A small multi-label audio tagger, trained from scratch.
Model: 8M parameters, arch conformer, norm rmsnorm, layers 8, width 256.
Training: soap at rate 0.0028, 18500 steps.
Rows from block 5 of a small multi-label audio tagger, named by matrix and row number. Rows with one number belong to one neuron. Each number is 500 + 25 x the weight over its row's rms, rounded and kept within 0 to 999. All counts start at 0. Numbers have three digits each.
After each neuron's rows are labels from the 100 clips, of 14848, where the neuron reaches its highest value: "responds to" is what is common among them. Only what is clearly more common there than usual is listed. The data: synthetic speech, music and everyday sounds put through simulated rooms and audio effects.
# fc1: first MLP up (model.blocks.5.ff1.fc1.weight, 512x256), inputs 86-171
# fc2: first MLP down (model.blocks.5.ff1.fc2.weight, 256x512, transposed), outputs 86-171

fc1.458:509501489494499519542489486501501496480515511481490440449475494489529485489518500533556493548501520517516497510490504497488492451475465486492538487496481541508529490460472518541544482440497508445552485522481550504481463470514483524511508513512519529486475480
fc2.458:492489490520507500516519498537473483522494528470495468512505507475522517513507542482501510509521508519530504460508500508508488512467499516517469483529553484552471493465511491460488490537504506477502523513468511496489482471541466476471507499454455494479497519
responds to: short reverberation; echo; number of effects: 3 or more; distortion

fc1.72:559477483456493527505503528515455495539505464493452456499503551522509464536500488529477496478497505500499494491495515524478524489522532516522449496479491497506527470517466508525536473524527462546498472512479497522489490493531501462520527480504494470477501529
fc2.72:491520435490517508475467477525455486469511484480513433496481498477521469522493486513418513472556495484502465535488522534484484497522476475488461503512477499519494501510483504475490546465539491539526484522512516458497495428498500541495523517528517502535501525
responds to: tremolo; distance: near; short reverberation; reverberation time: 0.3 to 0.6 s

fc1.305:486469500466495566478456542461507538505542509477488469504484507509494549516539502513528496470490515477500507551490516509493557472487511492506502469499495485457504511454525476517477499480465509506479504494522529500517471479519540456505536491516517484500516517
fc2.305:497513485481498505406518490461495531500507471451533533532514493503485529485511452475514489483451510490480494462488490505515481445509533493485539496517513494505479475484508486522492506448484522489497531515495529526517538490526498478480531540531519503515538487
responds to: band; echo; dry

fc1.360:479517486483509531479456499490510503539511539529455494523467520454477497536471544485498474534530514507505448475511458490501485490512493528551496468491495515480509467486532511503494536477502469478511466513479527499487471540494487496519494528485508417523468472
fc2.360:508456550510549479515500496510487493509455518494532518482526554534531500493518476524480490517463524479513501507496446479536468502531501507491462538528514520530475488480559482511470509515503482476523430497527493451497502502502511468471512510488514493493485475
responds to: far; everyday sound

fc1.167:482521437517483509474511474467475494465503503457477516526484488483537498503458535457465504526514498500483500486493526521503457498490457500510524523466494502496492462489530491506546496504457477479491476511482533488507487518479515521502477523494493507516543487
fc2.167:510491493558554531463462498503476461465497502511462551501497499515521480503523512466542549486502538489557483526506540514481513458560521539523503501520522528534525580505509486499526510542490478472506516499500464532518487517490522494511511455506533456503531518
responds to: chorus; everyday sound; number of effects: 3 or more

fc1.154:513460517497504516529496471511503508524531484525494484496520471484494472492509500490505511532451532527500496495493541508525513544502499504537476457534536458495520484548523510495500461528490536516506452512478533504520461507506489508470486470481550552527500523
fc2.154:495484492504513547555498494486501525528489486473524503491466477482490518513492529460475491504506523512512459441503508487504489477510482533496506511488572497520504455513514492487484501553497497521521479484516510513461538484527511492463496485522520500510505488
responds to: band; distortion

fc1.4:517502520497529515532485511485504517524516498489497486488491529520565528495459508552527478516469505471521493517481524459520470480523485520524525485471499488519451507500506526572464498547475518502498479500490533507570485493476517501528502485484494481502517552
fc2.4:510497468543519478495431484510527489483472546510447503482491485501491496503510521457514490511486539538468488508525487526533460471502493478546501469505510504467496510507476406511499496492498510481501487499457502494479507485488502508504475559460500486503509496
responds to: dropouts; distortion; number of effects: 3 or more; bit reduction

fc1.342:480477492528474492494510515487552483516475488514481482483462485516436517501481511456465523513472482515519521520473471530471524522511478530517520489525538493445481504508489455502547419496500516461490493460463520504496506529501502479495492485497515497486474533
fc2.342:526497490505513486478497520517476538533479476499498521478537514509486467506462466534489470517501516518490530473486507512480505485522468524482500519481486487469512493479480481467522542484474549549511527524494502512503509461484519535489535499506479528542509505
responds to: dropouts; everyday sound; number of effects: 3 or more

fc1.406:463434499474514512499481504490482539507493514527473483490507535544519494495503484505511533542556536525473483474488495509556478530464497497520533514501494500531483497498515461490484492517496491512485523481466497486501441521454483478535493517528497504518525533
fc2.406:523478462497477500483528510469493498471498499527517538513493450497515496526459517500515475513538505488511506481506492570526518485473527488469523488515496501580536488552491539513489493508514529482577503517513495484466442504508553485530488494524500528534502492
responds to: reversed; speech

fc1.219:510491518497505525486470517472457467482495525551449458467522500524488496506508507529481502499504506491506490486490485489505539482511498504483484518502526475509483442494528514493527531500493493454477531472461517549465512473533461473489484507511507502490554515
fc2.219:506543471521506495486500479453487483482479498474530512504531512461484486493529558517528473519473509513525517525479523506525512490488491498458535538457498482579472479495490500467519510425491483528488510503509481456467472506508474521484482542482523473488461509
responds to: band; distortion; echo

fc1.224:496500496545499429481481478548482507525511520479482498489502497553507499528457500451517461483494485528537506502524517545455509510501519501486462478459476517465511501507485499492562523461540482505485534485470556455516529500464460492505482483473506539507528519
fc2.224:455497498541474569513516512524479484482477472490509527503480562505491472445507524511488486497521496553532510492511470511460473497477462448500513512499489501460492479520515491525493494495522493480477524502529492515460498478507505462526519508469484520482512514
responds to: wah; short reverberation; telephone band; number of effects: 3 or more

fc1.265:502522494480470478461500509484567489507519490485511480455478517488499533469541485515505464481521468513486460502522485527523520507518493478527551515490495500508554465466532529500477535516507484506486461511489492489500498512545507468457536496506502541530491547
fc2.265:487525465477508529514522488490475518509503519489465520515551546455482513462481515501485460519569461485486515522458506476491518471510481518483530507510496454481558490541498486508486521529473514483528468493486471528445539538536517489483513503530489486475495491
responds to: bit reduction; number of effects: 3 or more; telephone band

fc1.226:534469471492422501493501546490488484527493520559496457498493553486521499465479478491521522473509525456521482529488457482539475513508504464508497504481467522517481490484486480480485484534524510517502498505498472489482486518489513517489525504482518524502508509
fc2.226:495518453495547465561499487501467484467542509442489495507524509515505501500526505510501508504472476497490499491497479539512485518517471477471518483546518501540488578539447514536510512532480501492471484531528535501527503517491497464489522479543488498518489492
responds to: long reverberation; far; reverberation time: 1.2 to 2.4 s; source: drums

fc1.340:559492508499450478505485512518470472496508518483509483517526520524548469516470491468482473523458552490537500501525506473508528489500474458492516484487525546446532491510485482485509491537540572514489504465482508535527544527485534462510469491528527521503477502
fc2.340:487512509512501514557542492534466489495545535459502514564512491485517492484495493516521500543484481442503526543518512498529472524500550515488530481502489484459514547486560465525525452498512529468471491484478477485519473522515461477495505493511479483483466470
responds to: far; distortion; band

fc1.267:452476520486489453466473503515486506477543488515514489552527476485524502460481499474484441474484484483517508512519503475501550426527499521507497516440538520516527528519469536505549484498473529541540518496467519507541507509487529481507518538492458513510509455
fc2.267:504506476499483527431469528509541467530491513521469497518528491532528509463487519497477493453490542438481446451485496499491491537507494488520523455484566489518502515495450545521485477497504502479482484506536463507501484526519476468541520475476491506498532509
responds to: everyday sound; ring modulation

fc1.130:476492522441489526444552470546482511523530492479462492470515480497480524524503521506505508499502495552490567507535490534516527506507492519526500482481452565488462485524487476496486509489497477499495470522503518511556497484490495471449490479531486459558461516
fc2.130:507528535427487498461497498528525482460517513500492520514515531497521478503484483486515561499510506468480512460519458473496515530497489472551472535504497486463484465508471568499486477521517498512535472540455470532504503462527508556529498492546491499481452498
responds to: everyday sound; ring modulation

fc1.17:485531484504464538466483535474472506517487516515537509519524504467507515522499495464511468553498530468544490555488542490454512496491499522510474483454529500467518483471539481485489537530498476508503471514457506504529472504497490532550545500478508490496509530
fc2.17:516588491472451542497556523496497498540525517465503473565493475472541499531516503510533495537494512507504478493473479482493523513524472479498459454500487451480496446503497488495536510483482507489496538487476487509524482535495487501490553533497488487480481484
responds to: long reverberation; reverberation time: 1.2 to 2.4 s; bit reduction; distortion

fc1.102:471495509483456480501562536510523522526571478500488529488500487512480548480493538513486536501477503498514486496455495506518483546488522474530528492503471511534550542520480503464518484500494493464526487461494466511466491547491532467475483492503520505519496457
fc2.102:491495568513499478510546506531488529528515501488500539455527479498472452503497523470458532481477513508496522495541467515519496465504508503512533483468501466522541497529513509508533530485503496519492515481468552515524527534498520496526503467480492513498546493
responds to: reversed; ring modulation

fc1.181:490557519502485524527450429490511528494467553513509498498509477508497507499482481546482504529545518536506448489518479533486522511458499505505484521532523482575523512492485493475499485493483529489455496494431511483497494484527491495469532506528508473534486543
fc2.181:503498474492539482503525551499495483481535528552502463488483493427528504569508528551525532452507542559493489501484501512495494494473523487499482520503513511500540495505505502483504524445527488502516497494508488503469522489504482511510500524504493523510493502
responds to: reversed; number of effects: 3 or more; echo; dropouts

fc1.321:501506530536523524541496544488487519498498515548481462512517529525523527482456484480500485503519481503485495482456473518496550534475467512490504538475484501476525480530470478563505505529524471519516536523510465523522502506515527511553514492488511511463536477
fc2.321:495520511494500492528525496524516506508496507481514496515519506464495500521513467500477515475492513500498504493488502558495522453510452502505521503535497531462515503476515526475505430452498452489506499552501482478463494500508464492543483531505548462490514445
responds to: band; bit reduction; number of effects: 3 or more

fc1.105:515487517498525451468488506503473502507496514562502524474512506508524511524505497475492504487487516456523467494517500538511489543520508493520456479508526493550530510512483478470457478505497504497486443446473458473508450489485536486532500532469526468480480528
fc2.105:498493512514489522542496552496455509486472498451544503458479446523515495523496548519454495507527487522504434520515513495501482503504482547514512526475556537527512488482484540500498488497547502474497447471481449477516523517505488464496509471547521530513503529
responds to: band; telephone band; distortion; reversed

fc1.479:487495503461471484469548512480527508502454478516462474493536472489498490501508484503487499474484491543515522483506486541519512494486453534483510530537487522460528518536476487475527502501483512508564469515483477475510484504492484495474489520500481469513451516
fc2.479:522495512486501497515487500475464486517561511490513461489496496468527502499498484482518449537548511506520542522496514499492502504461521516456424543497509472485503459487519522487510512478517488463502554526487480525536541477526490500536517478546471494494515524
responds to: short reverberation; far; reverberation time: 0.3 to 0.6 s; reverberation time: 0.15 to 0.3 s

fc1.364:500533516493494496526491526490513481524505491482521540473494477539500531489491484524489484492528518496488465472472543517516464499501500485479483473534493546529504528473488516499444449491490557481533516501486512497517508492469466459522508496521470490507505489
fc2.364:478487501500519483476486543500547509498481485514490500497488526485521533509496493499489503473444449504498524478500490498509505505524449515518496480512508565425473493514484525527542510517533527480528508495425495547490494510523504494495451497474496483517502479
responds to: far; bit reduction; number of effects: 3 or more

fc1.397:509485528484498455532460536509518484473456474499497514483527503481486527508507531484499518482490515476519535457431479503481489485507498491512497515491499512525527510513513506490529477533525497478534523511493532495507503526493503462533530481506515556506522514
fc2.397:543498505494446522468533509495456500547523496511506466503464483528504533513538503507470528483522471460488481482509442523519504495499509500486484481518482491577504502466513479534480503491531479487496562521514510536476516491495513453515522511498484467497513464
responds to: reversed; band; dry; number of effects: 3 or more

fc1.143:504441468463499540459503454518510497461463493486551494566510489487507449497488506502530497472510493513491517543504546504543465479514470477491458510501520494472499475511480560484527454497521534550502486532483522486490482515529536551458478515524466492537507504
fc2.143:515521466529533509494506494519522512470482490462542502523505501496490479513485444469485495519475468475497505468502495503425471524481477478532520507517473502510501521456564495504522511485540498500439526514492500525493481450507493527480543497472485496503487555
responds to: chorus; distance: near

fc1.217:517508471549493580506530517495487480484511523508480446478478494517519542462515483513530520475495540546502512496483471526469489512522467505512457466455483513524529500493516572512511527540520520509471496483475458497496500507515488503495501506514495474484496519
fc2.217:479476495477487445498477495497481533504525459488534500502543474521507510510521548509473489507507519507507495522497519454513540544497483526476514494503513484482548490470482513485527496481505496484473488473479493482535487461499527491526495517509499533489542468
responds to: echo; number of effects: 3 or more; reversed; chorus

fc1.233:512478510523491475439502425505505474520496516527520498487505522449530487467524544475484517499496464452524543490486525534461489471526494507518542507498544455488495477545510516515561488495470480517521490493488472506532513527511532502517509482544477505500492456
fc2.233:496502537517466539530491473509490505485495552495526525501511529490507533474517454529506528444504466502511486527490512468493510464509488508486501505484484485492448536504500497519509512499468459508480529469503502494500517559529474478501502510469494517496525528
responds to: chorus; everyday sound; number of effects: 3 or more

fc1.86:531490528488449514490520493472479496446542480500540501542477449495460495499535524491455515522455472475474505444516472496508512513499530506521530506474510476476499486512548525511484471482485457478535486545478522538544464487499478523503516491505535531491481549
fc2.86:438494519530462480482543496459524510497518512505469496492464483477511513513487526456476506498521508491491486532466485463543601513499491441493499445517445466492485553513512546531519462490457550445512501503502510526465490507559546482518495511471490521524504494
responds to: tremolo; band; distortion; number of effects: 3 or more

fc1.474:507511507532530504491513485465513526465535516455485510456512534539506525465481548486479450503513495503513502495503505511507480499488505481510523480508527435525494513480524521510498502525533506484548459543510525458537485471477477495503508511496544521519549509
fc2.474:485517507521531480491513546504517465478506504524528468546487494471536477486499479471447455501489460506528502493476504489476420506498439526470513481518495515506475448463534493508486537494521454501502471512489520469522518516536514482506464501491520515511506490
responds to: short reverberation; reversed; echo; number of effects: 3 or more

fc1.271:449488482498477503488482560543520506525529441460479497490493545463486465490451485471459482481531470509493499508486437478497533508469494485514487494486503485500469482520487500521504480485488519493531478506459479516459522527524519520500506467513517534429491520
fc2.271:452475471530510526465510492548486563510531495510459515487495491483463509506459499451504482501550517498461511487493494523505476474483513448537489503548450496507491458525529514577485465435494503496508472472500527505490520451486464475512519480496515476509474483
responds to: bit reduction; everyday sound; tremolo

fc1.100:491490525485507513500553491485529461509522488488495514467488455499511506512507528515499532487500501501513500504488472508537477519511488525531505488502496460483445480457473535513514472503498526539423504502464508532500461504506506519492514492468495481447500538
fc2.100:478471499494492529527455502505452511469469505482516473491491509523473517502487508466538449467497518500505484479507517520455500459517552493495476478520496463534497523551499540518471497501502545457510500472517466476495494544491490517494492559503509528484488463
responds to: tremolo; everyday sound; number of effects: 3 or more; echo

fc1.386:489513481499480495509506557501532533538501522518461500470516489485490509454436496484472513546503495486486461479498471521511456512485474543498450514488503446534454527510503473468490491505519499519513492509437463486494492476526546479499470533451524526518512539
fc2.386:505502498519516489549506491516499491525489502478484475464530490475495488499499520461508471522535459467512468535529509545541500523514493555431521477500505486540478537473525517489488534522533534485521494516512464508528491522518477501546486505463491502475469505
responds to: bit reduction; distortion; dropouts

fc1.75:546507512517504506512491507459491517504492508502527496548486461489511498478514520472499510539508485482485510519502501534515492540545518539534483511510473513519478558507490488470495515479511503447494505531538482471528525519498500529478533508547516510524494503
fc2.75:531473484518533454494529460492513514487509523530510509463512525518484519529469509508489543516486518504530491501493480489499513481507521483510477516508478505510487520515488504556504472501481488462492530470521548529496551487463529515452506483550511499519521490
responds to: echo; everyday sound; number of effects: 3 or more

fc1.38:479501468510503469516487526483489510533515463510499492493498507530577488497497452517498506530498509513507492490506476484530488486507430468513464532450524545517490507507465468474498465563467508504491508514495508488481477502508510475505505494533511504430532494
fc2.38:453458502495508456500453510475517524549516538475528466504514473525472503455525473487543469515502524471501484525466444484491497525536500497536510459539490507500493500472491479497465488528499508533559505550492458493478492547488516499563491506542520490477508522
responds to: bit reduction; everyday sound

fc1.473:488491498519486529523495477494522496509519444541489516474485489499520512511490487538481510483502538497498484513475553493533515474521523527504485464481507510524453518481502477485531525485515481536493508492546533551531466531494472498511493477518567511494483483
fc2.473:474479468493474516479483485495525479487520501486493491519454493555525484525499523520496482513494500500532486504516518507506535517550530492527533465530457452485481507504499518455480502492484516465527465502519484472536470547533551520495506487517528498495519534
responds to: tremolo; source: everyday sound; bit reduction; number of effects: 3 or more

fc1.427:489509595469431528532487483475478438501501518489486515466512476530506501484518473479466472532497529553519564534514498480473516515508472520499518516489521490427494509505516480467489503485476505535509500483485512465478511479518489501501485520531519513493532532
fc2.427:510481543462511491523516493500500454489487479493506475460512442507533442540484543501468532463516495472489513511492504495500508504499492477491501552501521555520543537510486484459488489533491517526514485506506480505509517517563437499483514481525514483521505513
responds to: everyday sound; short reverberation; reverberation time: 0.15 to 0.3 s

fc1.483:469561475527504534474526508504476469502491507486509509500467544517480547547517455507488508514524500511452520530482505484523483496520495452489481475494469489498522476530492488469506519485482498514502499537441458502462535504545468490531536514546497532485503497
fc2.483:495499521512542487514515485505494545500489498434533503495507516516464493494493473537481513491503520524512482496501491459517474521540530491477519527512488453491450499537495544504508463577521499490497480503524501487488487524525543532514518510513486480486474539
responds to: wah; short reverberation; number of effects: 3 or more; bit reduction

fc1.277:511495525508479482496470480427495504548493480544514506507469550506491513501501471509509498525452532482502461503483543536509521463528495462545514493431490481507471452507486480520480491527482549518505561479520511548522482496529516501531490471524525509494520441
fc2.277:478488481546496526476536484463496496516500469484521497472500484458516516451488488489502522526479497455489491543497493499487535455532535502488544522503462491509509494468527516476507510459516474517505488508478489493464467486501521479484464440464491516462509497
responds to: band; distortion; bit reduction

fc1.170:536495480486474508487516516488478519520482517499484463496496514478490489539451506511530514508487468534526461534479487455499528427511520552495484525498520463501499489484475486560469524509499524504504478501478470509512467538479527498459468502496512492480509491
fc2.170:495524527486508527503482539497497532499482484521500487485487488483526486505497511493538452501499517530474477508497519549487498536493466469476481496485526487501490511493522464538475540475554489515478508531495528512542496512465459495502509494488481494496517525
responds to: far; long reverberation; bit reduction

fc1.82:488542475546472516497449495517520517470521480490476468467484503489533530498485450498521537514476529486521517528536519505485496532458477511482486518458519508528497523481519481512507530499489497508456495543525507511485529515496496510542493479529525505472508528
fc2.82:502498460497493531461482544506521514503532445510516406489495510490524468518485554479489534550488528539530517524507482485534500506509479511520525502491526506520489489416478537481497503523518550485522532505497488511521486489530496499500470485553512469496473525
responds to: long reverberation; everyday sound; distortion

fc1.33:483515512498492426496454497508537488505461490480468503486498500505508464488469482481487500489511504520462533478531523489491499453495531472518497498465497477502518512551499478517511517511520502552529518533454528515539503513510568539509486520486487512458521506
fc2.33:472523468521501483518531469547465537525457505510539527496508518484494515499511473506493469523509481475549502437494492506478486486535495502470449509529470474473520527493499487486523484504456535483520551488510482513554498535507463451463491516496476513529514505
responds to: echo; band; chorus; dropouts

fc1.151:515524526511506527540456492495469486505479497474456494502503496496484515520492549494506481530460498499497502461514508464478464475531476509489483523536501480514526519431506537469495527536484511492546504517524526481493472484545517476494489528537435492533509542
fc2.151:533493545500476478474499548499479510496509554504517488469466472524477477542459519461461492464528510512485526496505471481470486517496474488516526477515497449485512484520464496492524528493453513496513506495495520515510539492481519510474488489518531459504472510
responds to: far; wah; number of effects: 3 or more; telephone band

fc1.256:492499468536520490496510504471470530517516544508486472561506495509526500471499518512482519515476520495449517497502488535509548482562471456551488448514532481505492525522497494516466517538457556501519491488446481502537500488533448490509488508516463513471525482
fc2.256:461498497513495520504494499474537494515482496469516505490501518479496513473529525505443477539508499531487453542530471489513458515523509508507482479480483513492479505505499501494493509538500499551472527501521505479520449487470513470494489485493516560488503480
responds to: far; band; wah; number of effects: 3 or more

fc1.178:514495509479485529516505461483505463511512510489516555482455505527490503499496542517478488533512477477507504519488497490488528524486503528473529500499488506543483481490502510476505525495508514521479501520523541518480490484461489482513474489476511480447543537
fc2.178:493490512501562543485503505476538473516508491486528492510462554495503528491473486437476495494506484530482494492470466456502482503496525532462551511508497513468476454501528477467524509445475498506513494515514520482537529455524493523558462524483464468483511506
responds to: long reverberation; number of effects: 3 or more; distortion; tremolo

fc1.184:450491497494437452477494498462530493492495525499499470484510497490468493509504506471513489474472520490461480493511507492498489441515479537504472475493505490485552507469482526502511470515512495528493482519481453492520480526534475525491532482519535506480460500
fc2.184:504441539537493469506528473506524510469479494458506466499470485473453480516457458469466488478513519505517481512555475495536484540501530507540557486507498517527534479469474445495510484488473487527488528566501468463491512550509497462540475496484493523498531511
responds to: echo; band; chorus; number of effects: 3 or more

fc1.452:472462489527467494522472483486544550510506465474519525499492511514540522512490485448495530507526482502493546534493474520481468481525473484466510514484469497449469520502481480562546537542501531514498514492497521547542495478496489507501470507464525495529483519
fc2.452:503507555561507523486507442499478480473466513524518505461513500473435468519517494488487496495544522499524522468481537477498512551511470505501488501523507491470524524503522493479492464479475483440525519524501485473488506516519503494470482537453446495487471501
responds to: echo; everyday sound; number of effects: 3 or more

fc1.419:484484515539496511511515473504490493496547515501554479506550481547490504489502496491519556471446513524499480535508490468507535544497495480516515485503464468535460510468481523547491479529511492495513514535501482476470487557454506535474528475496565571538505540
fc2.419:522519512487506503463449495518504512513477554535512508482532477482566491509513517467536526477470550525492463520504494531520514509510469520467474510514483483537506524512515509495491529508509490494523493525510506519436506505480507455488517555536466486466499480
responds to: everyday sound; dry

fc1.303:463535485517482488562511544473487469560479476534514536490483501512510485465482515499490497471458491502550508472477483531542490520488509454518496537489517524543462460512525517455436489546510516505472531536527477511473474510511467522528550522516506513472472556
fc2.303:489487500490475524495511528487520471558479446522464484495488540524514500456471492507472475529470481472511491461494503470493511484525467509533473492530473475454553510534496484476456496500516461516524502510530557516487502512497477508499539508466531524496508551
responds to: tremolo; far; long reverberation

fc1.179:542526459508497503498473484506479498540427509485496479509536514552493511470494513490484505556557524558501539493480506523534518516454539521489463476476504505499518498497450536543511498502526489502493482468475488542472466512478496465498495494543552525463527524
fc2.179:433500511505537503490511474490498542508469523483521452521521489495502515514488527532563526493478514515497529531477520463537526513504477523510484484508499514492501486477500510461480471501561497503480514528494500505492481510486498555472492484447547519490530485
responds to: everyday sound; ring modulation

fc1.147:511510493480472517497508510490499503486563511526476518502478480456500483527508486496509500447558496488503498509489474496503519486513524510513471507511521487533547549488490487510510510510518537466531468465509559530509495532511502522481504461482444494499551519
fc2.147:504481530480485525494503495499518487472533520566490538488523475548439513493471542484538483499548512484497493523503536468498509455487478492501486478449460496515509475512497501480464475499449526521457502538503427492445520567530495483495474534514503484447502529
responds to: long reverberation; far; reverberation time: 1.2 to 2.4 s

fc1.253:541525523500481453481540470484549529498473482493521505485542498518491474486500519499455517525510487461498510473535520538496481526545479515490484450489535495467507472507497523471495503537506502509501475472476507503496510524517475475489530485489468477478488453
fc2.253:508528462540469533504492487544533530496464535500527518534490511524515525512465505474502533489495507514502520511521519474537518497572540472472498524504498472455519534469540471506516525479470498515493532524470502455434490555466495503500500492537490470505534484
responds to: everyday sound; echo; number of effects: 3 or more

fc1.327:485528500462502561495492523520533488472512501493547514492517510515500506466470498512466514464513530492562542453490511507516495537521508503482479496524498537519515485512521484528544518464524513439563502503507480483470531503583545481534461478505478482462532493
fc2.327:499542530456479464483475492483539516502471487517534472537497456517473546483480477477498523487515517494477515455509520507483519566538531528525537501524486549498479508491505522532461495514465500482487500492459505485528488476478505487471527469490464465482507506
responds to: far; source: everyday sound; number of effects: 3 or more; telephone band

fc1.433:492489516455485501482511477504497446454535517508533514554491459534516548483488492490491532519505536496509514494501468483509493475505473464496467473495475438511504475507510495522521455527504475510477509513496485479529512493525484469517488537526517498490471512
fc2.433:458484539497490462474478486492503471503491527448495521483497490560505508491506523489470479479484476457505491500492460496514509469538506468497475464492503529545502538515493497495500535502513490537526519458515503536503485515504447496481512504510480528517524537
responds to: dropouts; short reverberation; everyday sound

fc1.87:549513477514507514497466522475520450492522506558513496506485496473460504447477537496486492513486524520516473418534458518518537536523486479510482536504504518477472504504465516531538491525490501504495473505439520520494474499488501471485497477501506503483486494
fc2.87:489500455495485486482495481479532528475492543495515526490478531531486502475480493531487466477541486479491500465523504477507500500549538510514487469533484516479471469512489491510532529505478486476507496497484535526463515492519538488517513537504513528480494506
responds to: everyday sound; long reverberation; dropouts

fc1.194:461479480444470482516458521516483470508470458501532467532483526492570502501488511520476506467532525522508495501486465539474532485472512533504538505469522483496532514442536505510528474474485513496490542502431507475458529510544481506505455495463527510519519506
fc2.194:488502528511519500499523463523515513459474458502509527524523493501488519489482504505543530503483494481510495455463537475504514509479525496547539457463438467497522518471522524506490502475509463488510496512491469494485437533518494518479491503489504472460455520
responds to: dropouts; bit reduction

fc1.498:476487523527508465466506510445498551493525528509502458522471507469473534495527523479472500544467527520542482516505504506475494506487496508481495552531520461583499490512535504451531521513501454485511500522486501541485468517450549499487513480509524515465556503
fc2.498:508546502468475517482477502501489457574509533548482511467513513468552487510520459503470499500500477472473523524509524439474496453502487477466513477484532473546483487499467491499534478555489494511509505502506509570520507522547521515501524501518521512512451487
responds to: band; distortion; number of effects: 3 or more; telephone band

fc1.3:478502486554513507533496476504483514484511511511481504455520469524514484447486523513499452506513500524467507475520514498491564512528455532530507508471497504498517509469491504518529524482529473471536518493461504485548488491498527504538492496471492465505520525
fc2.3:509441507517512481455492516522521510539484535504502502552489528462487526507501519475491519477478456514534510539531465457532505529487516451489498462510528494480497516472510494549501452523520461492520494482524498488487477473508507539499489501470487490472507510
responds to: echo; telephone band; number of effects: 3 or more

fc1.295:490511509497477506483542490466514487531489461491517481487465498503488486492473518468491515449521495498517436516541519525442540509484470543482523502523498490484510517485453509508468515528537453533483507532496516511509471515516510535516524461496510531499521547
fc2.295:477506526477509534489504508456552471471441495523525453530553471507477491511467490521481453522494484453529503493444512436513492508510526528469512501506532496466531532510497518507485515504492474558488478459499462483478485458503489484508504503514490494470490515
responds to: bit reduction; telephone band; number of effects: 3 or more

fc1.300:515499512511478451551515499477512509487487527482484454444525504506502528565498512527522472482481490496469488540511460494490515509531554452521507462466476520458489473486500516531516496515459518533501511495509506491505463526516503487516481492495508540499508505
fc2.300:517503559461497504499495489489456489504521478511474528523497541479513467510512449533508566535532488501513481526505494508477504480533482498496516514446525503491509511449511521545453539519528448489510481530507516513457457540481487528493497516470532522510477485
responds to: reversed; number of effects: 3 or more; wah; distortion

fc1.510:475481502532502503476477491470531490517461491522526494515495528505505475465450484511518532489512480505502487515493456525494499525495517484488512521484524470434523468461501545542516517518505472461496494504510480503511507514489561501488490512529494530540531482
fc2.510:499491503515492504545485538489449526473493491505527498471499501514493546544500496529508510490490542513495483489474506516532490463496534497493518472460505462481523512473489522493469482488473535532501562514472500491523498509463496510503484531465485449508514508
responds to: chorus

fc1.112:477514484505484513488495521464541467500514537485531488501446508518487470521489515504468484472509532496514503479461501488517515504507467543499487499529536520517534489499504527519530490507484469492482538500524472442525483497498478471506466534487456531505474504
fc2.112:499489503496489507459504544480519481471514486492486497499503454497504488501499516498537446478510502459495466464515499447483509541503489521447524487515493507505534525497491475495502488493498506557504507480537514478523487493439521497466517472519471472483541526
responds to: wah; telephone band; short reverberation; number of effects: 3 or more

fc1.171:480530506504512471470531486493514503522479488532494509501540508511524449526497532510523462540487490503484486538525477558482499467490526516485500492423474447497468486495551505441509505499487495478515491507530467458479467504484517463521508499459516510534517493
fc2.171:492525549523515466491487453533515483468458512504487481514535477520506521477506472462482513521493514459457494536514522495530473511490461496486512513511465502505487491470493483480456461530492525511510495478536526505543503522507476516500480486494486484446479511
responds to: long reverberation; distance: near; dropouts; reverberation time: 0.6 to 1.2 s